From a checkpoint of a small CTC audio transcriber: adamw at rate 0.0019, trained on Morse code for random letters and digits, with fading, noise and interfering tones.
Rows from block 6 of a small CTC audio transcriber, named by matrix and row number. Rows with one number within an expert belong to one neuron, the router's apart. Each number is 128 + 32 x the weight over its row's rms, rounded and kept within 0 to 255. All counts start at 0. Numbers have three digits each.
Before each expert's rows are labels from the 100 clips, of 14976, where the router gives the expert most weight on average: "responds to" is what is common among them. Only what is clearly more common there than usual is listed. The data: Morse code for random letters and digits, with fading, noise and interfering tones. In brackets: how many of the 100.
# router: router (model.blocks.6.mlp.router.weight, 4x160), inputs 54-107
# gate: expert gate (model.blocks.6.mlp.gate, 4x320x160), inputs 54-107
# up: expert up (model.blocks.6.mlp.up, 4x320x160), inputs 54-107
# down: expert down (model.blocks.6.mlp.down, 4x160x320, transposed), outputs 54-107

# expert 1
responds to: mains hum (99)
router.1:143143155133110170158120157165119136096081120102117077127077145108127122112140189141144201174130148150185171198125185138089127141153128202100123139159110134106113
gate.17:097110091124087144135194092111150159156092148151098159156125168103137111170106093160146106121131111154069098120133107145140097155160155156089108130129142199151182
up.17:144092110132144098121132095146134146120117115140166192098146143068162095132125143140150110178147082150134147214094138158098052171121084143095111145091129200148133
down.17:143114164153120166142069146081123140150146089092109089117155122116151126123109143131124124104149121089091098151125144135112103108150109051143161167176103161116077
gate.18:080104157148071165160085164130148099063148122154103142137143160093133141111139188159151179128183161150127157148119166155156140148152191164116102137179200155062192
up.18:121122178160133149155053142150130113083156138144124111166058160094154139103168162132189168141183168136162153180130138161099111162178141175118105118109175148102193
down.18:183133161101132144133158137117169158171126094075114098034097171168155108122158085140089163096119150134130079180109093174114133127110126074122175134091172125118161
gate.19:161111167170079111163132156092173151117149107083155119236147077108113101085115132120177141137102096117134114056092111089088168147102106121142117178109137046102130
up.19:132094189150086112178152181146146106152124148156166146106098169145132108148092125133151137130071158089109091120114115106192091141128142194184187133089181108187098
down.19:190120096114148091111116144160164117110137149089124147091148113130083104078103118133044122105122136145129124124102123086122152068157191152131031190110206118132158
gate.20:102124108122140120149197059175122127098164170129142172149078053172096125127156081088158155170145088130114094107145177150139076142119107115085090134147116145129114
up.20:143106115092056136135149119116138095141159146156145207163083089140102105115144114072199146153134102214157087128135186186124097128131152094087096184154118144161145
down.20:170125166089115133122134169111172152166141102095174061070127154121155094155145095107130127082099182076127090196133077150094105125120099071121194095114145113133174
gate.21:115097087115096122190178139123111140084158173126089178140060084118120110128104093077162138187174142174143110095142118150123106159196136066092090146149104137146071
up.21:133063163136082116096120139104136100160147070090115203118122137106115161115202095154165095137143144127157154123077193122107184102178155101171115133149160069157096
down.21:101130152093105034127138123098139090144061117207090141114160140132094143128174124160127213176128121078155107152130100061089080138132118109161104120098129132111116
gate.22:107160154195172147164080146182121084078082110131149087142137152135168156149123227142084126142145179147143171117155150117108134118123121121157116087130151114085156
up.22:123126164178148170173092116109117138117154139125139140168102152136176171111092230127164136139133154164089161125180186106131126112128142146159161077124129133066189
down.22:153157141104159125125193162126119118140095057143180091116130136094176102155151084157058110077090187067107053161140133167112108103095109166123191053087144112102155
gate.23:143144167202152167134066154147093080096112089127136101159125173097160178141142185147129182129115169117136204154120133087119163126118113177160138107167165134104182
up.23:110080099039099100104204126104151140178137135123147141074138083154083102139133076109124089140128117144126033123111091156128121136114119082089096153103084133147073
down.23:091093095158088120141105085145096147087152147156102166175148118173077145116109156122177138195178085196138141086152163100161157158190162137139071177134089165135094
gate.24:118120153158063094126196095127107151116143145158135143110067109155096110166119121097116152173163149134132139081140106119161121125183159099074054116076108086105078
up.24:118121089144135147110166124103114147119145050115163147119071128103147144156062148092155168122118133153112119133140135138043083175133156124098145141137161149144162
down.24:134117218112168145152178199117133133129121142194120202076124088116139165141090161146177095147098158156147114133117152138149154126045145065083152090063107121132115
gate.25:128042076098119139137166098118159152110141180111112207189118061139121118093149079136158125160167069199139133121133152173143093179147136104081086136134212142104154
up.25:138092130102110145164169119182129169115161190122132176161083130112076136104150113130189172156171127158149124157160154140106103173195133133069099145124156174120160
down.25:155116163089120177117172145112176126143126106119121090085104152144158093169160096115097136076119167098125070153096106143101087110107127086102167092106139082114165
gate.26:077115089138168113121127169113146117132171076086104158170157112079093125133092173062180080108154132121132090102154125076110185157137138089144184152095189153139169
up.26:143133122117137140122129151140167116146135195108176075123124086098140104131103092166128110132151104179178141127140166127141140154160139057079124128117168172123129
down.26:168153164086172116102139136147171160190147107077141144124153139100132105111095097139091133116184114091115142116133137139140191099155133152096116104189162102155141
gate.27:128170143157091144161142168106131131125115175111122190172099130076100142135102089184153094141220146169122152168132135117085092144168131095121135065137045124149133
up.27:170149147149136130127115121117132134131075139095173134125189124132150127129064152148076121066085179113102088126127118090135179104072142116128143127111103112083108
down.27:084100087202081087188106080147143181087146107135126149097181158191108085090118182136155143184154128141092164121094144139117154095205099139110063198149147116198167
gate.28:072116101146121144152113130109067196129161122182117132110111137115128154136171167135158116138135143173191089188143160052070177189099142085112192141116148098149124
up.28:164135113179124117152131145138140115112141131105104099099085144100186191105127167133139153081151158179120108143130134153090153178134124160116175137160101133111138
down.28:131101102141086150153105117107136097130138165077094121082134115091144118151125069126144127156112116134153064097097066221138081149148091113084201131136123090164157
gate.29:102070080135124211154137081134143168167115110154104169133149058107115160126120132134196099133126083170131088117107097104071125099172116096072120173169094147197143
up.29:119108148161172143123076121102120092119119079135124122093137124084140179116091140162122102057067159185132175121108138111101155092079123126156164124162164121092142
down.29:164124123089090145106138091114115151156171181088161124122079138136116108161165090120133114092111110129085128185100099211124125135153081057104103136080112148129164
gate.30:129146207094147150158142153162159124092071153161182116090156194116091123159164185093088121135150116077112126174100122116095095050053141154146145124141048148125117
up.30:088117101196089138157109100136165114149176164196116146142141107122155214138163114148163070131172101139140150141081100134135122095144109164139113096150118124119110
down.30:107125130151121080117119103113113139163131138155057185119111181105143116143146144174119168145129141118165073112117165041152106139145114138147144125113060078127136
gate.31:118083164192157078178102153117135147161094100141150066067167122151148136162110141147110139133135082117161162142125128116113169179140151060101145132141135171152122
up.31:111067155092125066162126171146088138110134098135172076140110168150127146171144187091131128133052083120211112146152119110153161154122128169145196127174158080151133
down.31:161109150116153110198153166115169184158148107137079119096062193151112078118115099108197148124126183131114075156100120186104094149087122107140175106125131150097134
gate.32:134123084090132094145183079192104091162081128126113183152158154141136097145139171126102061156089103130090189096155089087174170142127163112047084136159163106163127
up.32:114065056122076110166101086124137132103097174128120185121100073102109062074118147123116126153152122139085138147100163168145117124173165161109073088160120101149069
down.32:057085131143123116167106146131106091113124186125072116075123149102164111110195116127144127105140129089098133140129114104148095197186083096115173141126149089175139
gate.33:103128140105169183162067155147144075135114130146147144130171163078133167137098167151114079113115140102145163116103163096110161081124106151170127060129209128098163
up.33:173087157153149110138076207111096063116144092101082178171086107112112139061142154141148196128143170127132189144172114211109114174151078144083142161159171194093160
down.33:146133170153129152155170125143134104139058091138143107098189096140110128145196170211113162222083109103167120078131103111104078135114148120121152090109111121062135
gate.34:153114091105092132151169106113131168103168151161102163152099107167058102131147082084196174152186096156134119085140134150096080190180149097065080149113118160143082
up.34:129090102135080136142170151136143149076170154145104176130104107165105118090119057074183157171153115169168111096148114146127068178168131063093084145156120165139114
down.34:172152141056161143113188198097131138147125076105130067088121170094185078162167082152085131076076148064140079150072085166086088129136101103092178112097130117142186

# expert 3
responds to: quiet level (70)
router.3:148134127170150145119099063119136148154100136118136116116138103178093129166113159152108093085128158096084136155182086085184146134122142125130118136156114155144141
gate.17:071087096119182216117188152104153108121117109099130070063097169087124151137062094131093122149129121174185103102088099109093155051111175121066172060129172119155126
up.17:100122146140089118113090103160057144137070117147107159101141096099141164139110162180145134171090166124175142127101164179112146089092115141143183116126152112084136
down.17:134169084076091105124165132114084150113142122154160185118078046135164182150135101120127110079121133118112173143153082097160139141127114164148158130107146122076112
gate.18:141114140153125117102075076108119128094131131148110135114118084141167135174073173191098085094154126156106152131160172096140172096100185172120092133095140137123161
up.18:098158153117111175111134098120091124107135062182109110142116128159164147085086145098153144150147140159085106132118171106099109089154107134108108136131158150161114
down.18:094156161110147101104098074148149084121140136168124099139168138135121129123142137065126165190100145136130145031111150173148141116149120137194090099156130118157122
gate.19:079164135156096137130098092127104134167123142153193174124184102174140084101202113120133074147160142137104105127139155099147110149147152151198110113112071104157097
up.19:162199119146072152152148187146074123113082173112159114120116165111147043128096140133092103183171133088105113154161119141163110084113166079172127083097106126133103
down.19:117130108096134151116054108139138092174125180105160081185143090149082180141091153149177139134132094180147186100067161113173156139154201120162123150186153150144117
gate.20:111120119214156098106117054120115142116106113140142114109115136144086118105116125161132098133147152118120164126155160093136168122129122147214090151142109086114166
up.20:093184062168155141148014076176127131166139119152112151148143121121129154120102138176132137116106122145130147166125147104170101217136125138170150140171153130080134
down.20:121106143066093152098176182062120140185106083161142112109175155090128089203120139183160166090151157069124034140187083158085089143090137146153184159130091140144157
gate.21:185128086126109109133100105088154174191173136104124129146120093157118066141126130138145114072163127153114153120170135104190150174192154138190070146108153155093171
up.21:074162177149136110151174159169079066145118083128149104074131140100160162133115115119078104112086163091167100134105134127127095108065104173096175114144078075153117
down.21:134117115173143111147039083169187140087164130103101142162108109155083115087166148109143083106146112152086155089143149043154150122122157125165112150150111147146090
gate.22:120122104166154152192147155126095063130150077114100081114189115084147171120082084096149115144162166123203076153115113113129108082132106140087094191159126117116170
up.22:176144171116147069140141134065148102127118105091177138147143146133133107129202087170073091129168147126083095141130132157101139117080161146153104138156132100111139
down.22:105151133114090119167158191147094132125147150141180131062109148179206105165118138086183164125113174082170094127151092195103139173111094129137161115160128087135110
gate.23:145144152097102124177117100120140098162096117080079176135140117110151134121108175128110132095117174137158104180122147125095115098162122123140169111143134136111117
up.23:087100101095131153196141155148102105130142107112075102118129118124107111163119154147116163070071047159101105060122141089124092105030106184081126113154091099155154
down.23:179120068180113081106116104094156097095173171090133123141193131087125133116159093077132137079120136217141102120108170140154137161157121163109091117154192097125139
gate.24:158081117114098115119126132121161179095152171103093157162130097152075157131120109099164113081177079195099168096130177120091142174177158096099072110135183170159131
up.24:139058102136139106129076081126162213126147181118104209137112084092151083096155138130131112124152141181088167124151133068110128152146118167157081134127173177083157
down.24:081139130107142129094196156114070100156088127128158094082152162123196144164086109142085186147114161083173126162090123177111106094115089132114163084100180096103132
gate.25:117118068138046091122092089082134088157110146162074156165120121157156144110063152101150143071135108165132141103163130172143149122146149074120152168132132142114094
up.25:110093120175151111163093183104037157138180164129107112126152125147152132087094120132083087127094144190105149164157152089118158128106144153125079113139102088135177
down.25:102163160174139058101134103202115068167174116143071150112140133089174139141186117112091163126099139134167125193133202107113123101165143170125192104170174171107103
gate.26:079144135100105134139146083112110144155125124107173098172143134092145170132123084072139098135162211116162118129197066150151098064105089093153139146139100161125165
up.26:138154109068125087155092168124141126122143080118119166157182192058156149176126103154160158167101124100137121154131128130178098114091140087108139141157125171186104
down.26:092087129110128138131176144140139125141166152090099108157149124106069160129175112074153210169117138111127116126137135114164151136140137089129129117082105151132100
gate.27:137067108081144112067088098090122170097186133102118138172200095160099151125152129038177121121107105166196163152152109134155090083149101156159140130103171141095125
up.27:152095146089134112165194103139086119126170113125139093132073081107156143173125096182150159152088171063111095095102120126141143080119075124145165079141111117112173
down.27:141063093159121166093068130130111133149089138164123178136128080087109145107143161125151104123097115128119083098057191107170118089127144103134183220137060137164095
gate.28:127164128145132164133088180051116131064124126173106130116126136126130136108131107096140104157155103107116146107061131167154141151166110090158101163159096193119118
up.28:162104113084120113119121163187142183127161104162106153121088139147177147096118120136091078092136110172115100157128083092136116098168097072111111072170119124170148
down.28:168119142151134084127114112137101185085130153075152102091098167122115103136105079071163089208136192106119133154099175135118071140086139163113064121119154093116118
gate.29:190124138160114158139148142122198212154194119108119110182136109164119076106130164073174151110192096164121123119079099142158132153129124088139140150099165156177108
up.29:158109098126105185148110105103161153121169139110137108176151114120064087154122158102114159139175114140091163110129129155154145163152156101105124112060154180132119
down.29:148081113081098142137186142098115167160120144148146146114156095085160121158084053137089117137137099140138112169139085194096087139130115112100148142124137149100153
gate.30:076144143183136073108142106139219148123134110142140100089108091067151123136142186140127144088101194125129125106057141136148159134125139125086111069192111149059088
up.30:123191113143103112128141156100127075101145137094192162175135153113156160165101158164149094103135130160119102168073166133109101141076090163077164071108132116198134
down.30:173092153114187126083193141078126157152138120147079066178092110122140144195132103117127150110183118152132093128233079097161095172154157137152118161151124119120103
gate.31:093134098206143076145113125115135169155122075172166133139108102171107155191156146171156135117159127115098136080086156140139145149088107107181144075124108156134203
up.31:109160151173166124065089128141114090105162120115184120147131083151193144131177172139099103134075179131098158166090171132122155097107155169153097133113120127103176
down.31:157101091149102167107122158132135104159147168175134083097150118114074145127188080136109102118090133147139174120134117145118181148158153204131088119128111110166176
gate.32:136055109151110108133082144119126129136105157115092132192123100139130156130175094084148130122110092156186075137128086170115081183134127150050134155144131119109136
up.32:093132120081176110123152156063100132118116147155131101095083126136121169135097145153060102121072111133112138138186187143118142130116140184131146103113122143176098
down.32:166120132149115125153092090163140106105131150102153082140154130092089108115098201115141171133146147108196163103134152070146112125110166084216131155116098135155118
gate.33:098135110116109120051104155144107106103132138108191115086104156153113090149132165151086154115137183067089110078080153116116159178132104136058152186121072062091070
up.33:136102116115122129087143105135095090145099129121088105075182133121177146143155112098169140130141036147105116087121151127138108128132090107169110127105120114119141
down.33:145127125134104156113156197142123126166102122082164126093118081113114136184096130167110077095188110099092135167097087112080102108146066142073149120113125143118185
gate.34:171132183182124146120144154092130070126147140157109199179134162127116118151123131120184140160142103146173199142160158132136146155101181145131125088131123153143159
up.34:136123143088101197155149141145177136082100207151204084177111143113143137098080157169137117102090141119089190134152108051171072113114130085112098165149138150133109
down.34:136091079202172163103184170153128199101126150097084128123092079140128137107137171142100114167112103170056149124136145122125101167151111149091083136105139113089127

# expert 2
responds to: pink noise (44); clipping (36); muffled (low-pass) (29)
router.2:050105112103141085119170101164142128105124216079145137075113056129148110137150092051151104132099091103141133128114162140146047117139141084090124140080107097147131
gate.17:080112112093124156131082132128105113118190115119091112120096140149137111105138125146112124179195148110121133133109112158115139107187135195147140127114107083064142
up.17:129135082175096153173086094117133182131147093145080077114126121111115189141145150128192135153159135171115040016116118145151141106175109081167108114136088131155150
down.17:174154134220159087141150120090070120104083113119099113149191086137128135165150104175119127088058107143176135127089078104126182089155155143146162183083110160137149
gate.18:110079105087073158151166126114169158138116120131152132118146132123163138189133174123073176188082065104081147142115115141125167152110155082104094085123137127125141
up.18:147086137159100166174091165149105097112159130132138124137113108089159145111102156161145163116130101134152096179069101120112093084098154169146110197105102171120090
down.18:090101099110106131169109116108138166144106124109059118143154090112120136125145100158146079076126092140100086081051129080149208090141104093116092163132110126151144
gate.19:152129167148112116130159140126155140181177161097085134084108044159138150153137128136163077153123124160145162159130089157138166136119145132135122090122124150114100
up.19:166150151041147138122124013096131045136109089161105143152119128131107146115165138104134104149083107122124174060173140147157132166164102166086073070098172102103139
down.19:130134097109161121134139116149114125135065137101102112123093171076132115116140170126077158143097124174122065167158153123106188159097092121119145146175113102128115
gate.20:104093115123120152087156131159179143198131101204180183116148067103197154115100080137166153145129141165113116118157131123138127105152124120093127124123186190055192
up.20:140105149109131157105123130085192076081130124060128120113127178073147119125121097123100138129064118118202116091112111132178148108144119131142196169142171128160087
down.20:152069128160109087151154090136071105110159192142090152099155163095150107141180117084166085165142079200134134098100118177119150142104118090067087119100123156121122
gate.21:183177171152073109109150126106134094138147170130117066106135109074165135137149091124118117116133138157177106087119127082142151079168173136113147150071138173144097
up.21:113115143071138075137124112110044208146098146126134128098050141123194133186155152162126145104129134093131083091146112113180153137116107137158093096174076125129124
down.21:133083062077138212092110143131080111127176120085153153127130097083129144107142109161128128124102097096124094178116094146134082178205111137129103145162138153101101
gate.22:162137096074135140130142140160129081166168120161133152119065101063169165135145095153159113162141145124138129097142176144142119185096137128120158126148154072076106
up.22:142123110140068129068142132106161119181143117189094140080114109120072124066206151114136142090125132152124125194134141121120142077184164152069114055128097109177118
down.22:141128144113118131133142084161114071157092112127093122084094156090147138133142102124069114143159106149162115130151174155175107048135163080113127086163113097109145
gate.23:114109088142075160159117147153117143122158122083111111152050121092098093120112148124159139106166133134086107154228143119169125205145141162149130101165149152144145
up.23:099146172123140071171116181167134134151056092122181087126129104157117112103185143133087150090125173087146090159133147131124159082076122155191143090148127097155170
down.23:123080104105120130127132121118134113119132159139127140103121049135154119070093116043152204074131104137085207099140209103144170136115099069087084191069124142132102
gate.24:127151100192115087148167145121170054101114172195179186126112113149191180093164077105149115095094137153128118147128107142108121215119060102090176177087133082142137
up.24:135127143149120056122125116084136112140119063111164179077150150111118152167093055086114134146073162130138119109149151043097108072102123090096056091120154139163104
down.24:170184171153160138148130140093129158096103203132128117142107140146163228147140144144117163116122129151137123138130124170160186075166142108141151142150116163136147
gate.25:133100118209170103166144120073100160123137199125094150144144117174139123094093165125173172152130123115218164118143155118112059168170097109141157164095150106135135
up.25:174162158124115120104176087112150151145064108128121180123143200096132085154095085084130129161124107165092120150201114180128140133164170128128154134141137173183172
down.25:128135092115113086117124104119137132123098123111184179113142077057161105134151092124113136170096117125124124143128086204080077159103078092139034101094107126125103
gate.26:108169244138139084112094155106126123138106116104139102102165180164123170110131120140092187101145152106148160150077131072144169112152149205107161108146073119123140
up.26:183091111117113151093156075086172132109215181110109168112129125141075105152083103054166099171136105157131148132100169083094086162131121116115121157136142115150094
down.26:116108163163139108193099114090093135103174163092042146163092140235115116115192151101141131144129125176094138067147205145148132125091126080082143155120095126150116
gate.27:129110104107122178131131144140082169157162156177114082112136185094134126100163131120095145082156139137119147181105135163130122176129177122143116107166106139071109
up.27:112171081130216086108103043079089143085166133130158137072115155110095113147132142129119138116168078150124113157135126135090107134104148140126125197152141112138106
down.27:075077175080081118157116143134085179066151131137097142116114177112101094109140098104114157204094119086121165100170069102140126135143101104121130164148115110148131
gate.28:125134166174133142109116136119177144094139172154102159142138104106170093125158104102045194153094084119081130120135149079093166111141177087090081135101186172146112
up.28:117129111085158136095085061144117096062101112101161151086093145145143194109141151154178093108142112149139113122127134113206171097163130111174149078157134143136130
down.28:163151171139091131117100137110111102147089164088140127131084188198160126086118155040127081106068089106110128075137110146140153155145142061092110174091140158172088
gate.29:116118115113110118102186094106132105087164125057160145148126119122131127178165123090149124156159166106205044149093094154131113140142156092150178070102093125135112
up.29:176134115180127135119138128081144131160083125179137147176096131163127112159103150122145157112069103127120141131176081154092158075186103092132090122140107095121117
down.29:127086119145126130155122153139117200119154107125132129152120123125112063173166116091112110206087133136126201140145153088125124115156130147104051130143152112143103
gate.30:121104183084138121148136143102141076114160093093176076172193139135139159113132181197133103097134209096123138168136078140126168117134103189165129126139160116091114
up.30:138082137154119081119122098152119188106160154121106209147124091119119111117150083145188192194169091157124148123132167169110091175138167120134100154141116173106092
down.30:133082189134171139119071135117134163115116131119084135077112114117109147136163107117156171167136130107144136165092066158138220134108088104119139170107126097082128
gate.31:106088170125116147103127128093132139114134161125129112119073153110037133224175130164129113141162071183045152157109131100133171158127147120166138148066108136174068
up.31:080176125156085135121117092107151153092111144148135142132147188137181150085187133138144149143146179127075115181198170133107146134089122158161144130115152079132172
down.31:153100128112145117136086177145138070101147128113120102145070121079128113059106169104126172146090154149173111069116162147238212148144127098121144066102179151118161
gate.32:130102105161188067114149121049127065127137083152096150128129078097121096149086131158161157106148158108123145126107120148129146094137092134100095119153114125083147
up.32:076081158134115121134142160131122155128089156068147163128160162156149131158143120084111128106067115089120131052125063150144123173171131084119160142104101141148195
down.32:137136162107157140128096146149098153149155150151072115095125125137124157136146189169104099132144149088161093173125121129130151079067139078166104174170123103188197
gate.33:108132166112084187120152133124127122131130139146151130123105123123102184098102082111128136134152108155137177165121161127125164155173153135119148149156147144213145
up.33:214161133115099113151149170130124136114165174166125136118146128137117109105089200092083118152131125078142137138123177088170068098136129202179102139101130104097076
down.33:170112166114148143181091112152165152102046109122162080126099119112112115133133067121114145116149134127156093145048096145118086103094099089119189088048183146080083
gate.34:153093169133155134128170077133157133138204186106102098164113093131100134093103065131145124129150137101157174114163109130125095112150135128125106196190148153128135
up.34:096174177172134170160139095136138151072131114114126097071178148157116152155121124223152144125108137124136086141149111105105121105150132109161179140119159088152118
down.34:129164149118190131163153044067178162129131085086109108066108159175113145113168097099123146146116139110163122141173133171111135117155182114130128153125086109195116

# expert 0
responds to: tone: low (93); white noise (64)
router.0:117104096112122123077157132143100147129149144124168171100170083123171136169122081097071053086085099142052139089108140101126118102133129113141127058112174108099141
gate.17:083141028140149097105111137098188143180164213103171181144154084101123188116114108093117080086141090083083137083120122105181101099122159062144116105128200094130107
up.17:106071098135180122088059115146157134137168163134173148138153095105160177182091088062083099091074139131112154085112138081175087140137165089110118084112149133110122
down.17:162113104154189153136141155154098101147081129126113128065124084069166130147137178140129090107091154102152111171148163155131121112121120164137234078133188143123129
gate.18:119109107145150099166140101159115172160146130123143142119116100122120091141105142099102038074106157148077169105124157109172131104159083118174100126107145221111146
up.18:170086104112163095168101086113104130137129160143154166232142125113121158158139119128121112184118141135098140082107091116146119123108098099116102113151102157123106
down.18:170070181116137160119103157084136118132082165108143113123094172104109142069162160180108191157144141153118103144133086143142167101147098114117172071092128122110158
gate.19:142182123059150137119174164094100127163120107161211117085113162117170154150112087170105085123107154077129086149111122165097106105043122133078143127140098129134148
up.19:135096066142182178143126097127154152051152144105115129127102145131099150153160177138133175100185083154148161143163137165164115148162175079162106168109151220096097
down.19:100103136102114095135109076121101177142191155184156172097147096166133102115171110098097055094081086219073118115122131077123092062175119052090067125097128122104149
gate.20:154158132121085119129123136105061113091110119185132078123168141142122106089124099152146133146184126077165076127100152109135100200105104159073123130155114136127172
up.20:083067145131180126123138076112140181155163127099135154118108103118157126161142076073123102127063114152145150052105128093157112088106105102151123074117184155092124
down.20:111122070152073097109100088119122157108149144128178129160081157066083165073088026102106122107138086132125164147133089115094167170183117109103173158128172123141094
gate.21:159113110175150161114099187111107105126136128133089159124098153099142104122071185128139137182146106088114143133158072113125071175204113139104190161183110123151135
up.21:139121152159141133137120057110115108103177150101123092151201166156111190139088100095136086101099094126133127089190123145117146117068117150088121100056142120152084
down.21:172145108124148207074191146120174173133196072136145161132145085168091097083132079148159057148146148135160123143084109123103110140094123173061084142137121164158122
gate.22:142126159165137161174136124136126156144052082149151159097148177119148077158155148145152214121136150066151125177140116126104147135180168138172071088141102134133131
up.22:096094126167203118083129098134176149119157153071143147107127073132107193160154079098122076079094166134168106046119149102174119136107116091121134100108104106192155
down.22:144123136078089109154170082167138107153149190166106144152160104173135150155064143107152159059075117161080122045180158097109135157128137129125102144061078178117119
gate.23:117149200123166125117097143129119122137077153103160162074107196128169086143119080152108095093126124153180104100102139128100186170153133135117134135163090119197118
up.23:103108098109169122167148151132105123079103121122110097142154142147142123073100180181108073164155054109136112119128114150118160147117150160163123187115149133133179
down.23:097138136170137120119153132116155116113116122212151181136138104105106142123174150114135157162143079079091142124143115129151116105127157141120113094143150122124148
gate.24:114178141127086150153144178111099130128092083166129096113111167120152105124160111147063119136115161073165119189139153163118119106126121116084115132165113118148163
up.24:105122105116170098088122107108174126190144124149169207149135110090116148182102082102093091075101128117096108070119102070156084119097110092162140067072108129113150
down.24:144108135186108108119144161107157081156139160027052149102157148132099152112076182108189188160148171052184117127138139133160095191137155204188138147174108114125115
gate.25:164175171149074074154125112110075131074069111117146112105131119138158093061088125183175126175119155098124112147105118158166162185112149156100116121123125101136086
up.25:101209152068109116143120164159098127143136099053105146170079141139130092118099129154137133137179104169111106143111093181104157132099103129102155081174127104156169
down.25:135145124136138130111203147160153145113075102124122142098083101071180147106118153167100132118147170136133167200128123192087130176142141142103186109120115130108190
gate.26:125150100085150148124131076138123085125111140108141131128119159162107194111154112103193114085089113132110172119042132141118131136099135057144160121117168133155136
up.26:100127103130160115125128127137131152142149072164113124153079125095197139115183160184083106151086114128094163164170156158106104148135093153139106134139173093160184
down.26:138120139095071121112134099113152157111134074186018162144111104161090110120089118120124129122101112093150104191106129068103150125201116117139080147168157133115139
gate.27:136106118112119168118139112144087059145164153205130174167163142135192140158126182124108121171101085076100149101090134116163096160180133138158096120158133158174165
up.27:131057104212152164129107161110096143191125164124101155165147120147123144129177162091118136102090097176165111120151099146148120140056156093127149156130089150155101
down.27:187127087159098130102136159208125125142142160176128103133137088089163156090114072154138165137069158186091148140144086127182148146136180150152158110140148179155159
gate.28:127170114172145139162090121095146141120110110126105061165118150124167171078154115110123114092132116128146140112137187121156172134099164181102097206109133139139084
up.28:131096048133097113139083130117076154067099137102158151128120169128084201071092142214112077111098122094133131131168083038117120115142148139124094073083102166146047
down.28:136213119155146095104102071187156115100073111139133111141143175142125144119165158082065144171103145101117061155120156105138139138076118098161121124168109103172138
gate.29:172110165121157131157163138098144123136130092087134125143133131136112127150103108137132199178134148059146134110051095159010154137100083152082152095154097178132101
up.29:100085133128150136143123165126087166116116141123109138098146141117110174198127075096190195103130150185156127156115106160121120113097120136139174089116146142148168
down.29:150140129155094114119101109138096054197115109093157050132144140090081096102094132147165113167153113072145064166113103101178122081144134148079099117105130095092138
gate.30:120123062128145165122101068122200127166172175108137152114104081148136167134158121076140119092066094156043184099114109081143113077119123076117153065108135181076108
up.30:078092032101224139109154054125149211132148157127135189149090093136124139118164094065130137153112153113122151120099148105149115131137095099141151095139130138154107
down.30:112119142164155118145157167062087113076112104124147121100088117101130164140153210149072107100147132051112159118106123147123144121102154183131150108090128148145208
gate.31:117092115144127156152091111169082166120119121137121112088146168158102111115141078145148123120128134124099075112069103112176145130088111072066105152135117148126131
up.31:163140122083168170111127105091163164081110060131144083096128122120156081083163152201110121049119135161113124118153080125126070134111117201155107138110117135082128
down.31:112156150110172134135146163083130114147111080146121123031130100148128138118206161181065122172159192077162087152126180195123140106113118138159134096141099102111118
gate.32:105119151151144099117072080060135169142140104111122126108152109108091084110175099050153081058120106133094176129139113136157128073127106069170173070127185145100148
up.32:103173102090129110148131151089143137157180129114181100111133143154138084141141091076108055143109015078211081156118109104123118152081113122149130087151123151122152
down.32:110110175112063169144147161191168104131124081078118110181126123129129114168107104125107117145161113120060094118159084087163178088086167138117120144139173136140149
gate.33:117086113108108098110136141170093079155115102105115132081138167124134184157137063127072117087101155088074121103104112132090089119109113135118153064092139095092176
up.33:115115142137187069070100118118114132123115149101179140147116105121124124146162117103148075113063151125148225089064087050101102094113104096127152084120134110128089
down.33:141144116146116138145113186139139108107146113098116093124116152214120119154151144095124211139137135106120117149127075181116163126156148176147216176148143076159148
gate.34:160178182133104155142115121163128102120130065145112054146139091111111102084110231171144151144195179149148103141145156186089134142107177127162132142126084133165160
up.34:152179098137137111160153151196174139101128152125120130106122142080132129158113133160148151101145151084110095125086125120204154156085162128127137131142115103135123
down.34:092196119069159148131128157150108107118074119126110136091084113118188140107145142144060127136143165120110108163144167118170119066129118188161149071126148119094156